Weights of a small audio-text matching model.
Training: muon at rate 0.002, 2800 steps.
Rows from block 3 of the audio encoder of a small audio-text matching model, named by matrix and row number. Each number is 200 + 20 x the weight over its row's rms, rounded and kept within 0 to 999. All counts start at 0. After the name is the row's rms in percent of the matrix's.
After each channel's rows are labels from the 100 clips, of 14976, where the channel reaches its highest value: "responds to" is what is common among them; "loudest band" is the band of the loudest frequency at the time of the peak. Only what is clearly more common there than usual is listed. The data: drum patterns on synthesised drum kits. In brackets: how many of the 100.
# conv: width-5 conv, stride 2 (encoder.blocks.3.conv.weight, 128x128x5, each kernel summed), inputs 86-127

conv.49,091,214,177,178,196,177,175,186,206,206,179,234,212,183,177,189,219,215,223,198,194,220,217,260,205,194,192,187,182,174,229,176,224,170,161,191,192,198,180,187,174,222,225
responds to: clipping (91); text has "clipped" (91)
loudest band: 1000 to 2000 Hz (32)

conv.47,100,198,202,211,188,183,195,216,216,191,182,158,218,201,194,181,187,226,189,193,166,202,190,204,166,210,200,195,199,170,178,204,197,160,175,175,155,190,200,190,190,189,200
responds to: rimshot (68); clipping (62); text has "clipped" (62); march (32)
loudest band: 1000 to 2000 Hz (25)

conv.103,092,175,193,169,208,205,175,192,157,166,170,208,209,170,197,204,227,184,182,206,190,217,198,193,234,211,176,204,164,206,193,162,212,192,231,197,193,196,213,192,203,180,209
responds to: clipping (93); text has "clipped" (93)
loudest band: 1000 to 2000 Hz (26)

conv.76,110,207,193,208,221,173,189,222,183,212,176,192,171,207,236,176,231,173,192,198,208,212,182,169,212,193,209,190,181,204,194,197,204,162,176,178,187,196,187,181,165,168,167
responds to: clipping (81); text has "clipped" (81); reverberation (60); text has "room" (60)
loudest band: 1000 to 2000 Hz (30)

conv.41,093,186,196,158,221,185,186,186,186,183,185,221,197,193,172,203,202,180,193,172,189,218,237,227,192,179,215,211,212,205,205,218,190,253,208,194,206,246,212,197,209,151,185
responds to: clipping (86); text has "clipped" (86); clap (54)
loudest band: 1000 to 2000 Hz (44)

conv.126,088,190,218,216,217,210,203,202,192,218,213,187,192,200,251,192,210,194,207,215,166,197,206,178,226,204,198,185,210,182,227,149,173,202,208,158,225,201,223,185,200,210,213
responds to: clipping (94); text has "clipped" (94)
loudest band: 1000 to 2000 Hz (25)

conv.125,112,210,207,181,207,194,193,262,218,186,201,186,213,171,197,213,212,248,191,206,172,209,186,195,201,192,186,202,153,233,247,214,226,242,173,187,185,204,176,228,205,229,218
responds to: clipping (85); text has "clipped" (85); rimshot (54)
loudest band: 1000 to 2000 Hz (25)

conv.7,101,188,215,188,207,190,196,214,196,169,220,195,162,237,178,185,214,172,174,188,186,180,164,209,175,187,196,212,191,205,192,169,189,158,205,156,217,217,178,185,232,156,176
responds to: clipping (93); text has "clipped" (93); reverberation (62); text has "room" (62)
loudest band: 1000 to 2000 Hz (28)

conv.109,101,193,225,235,206,192,153,243,224,201,194,193,175,173,169,215,197,208,190,218,196,208,182,197,151,224,181,189,183,192,200,206,204,171,196,212,166,193,215,192,228,162,197
responds to: clipping (84); text has "clipped" (84)
loudest band: 1000 to 2000 Hz (25)

conv.25,117,186,190,201,194,188,164,211,213,157,175,183,188,201,212,189,205,192,194,206,153,225,184,202,216,190,186,173,180,208,236,163,199,212,179,205,183,182,152,164,193,192,215
responds to: clipping (85); text has "clipped" (85); thin (high-pass) (30)
loudest band: 1000 to 2000 Hz (38)

conv.54,108,227,182,205,204,189,218,207,188,211,217,212,195,160,197,152,186,214,185,210,178,218,185,199,173,185,231,190,176,196,202,149,214,177,241,193,217,202,198,224,168,204,230
responds to: clipping (87); text has "clipped" (87)
loudest band: 1000 to 2000 Hz (36)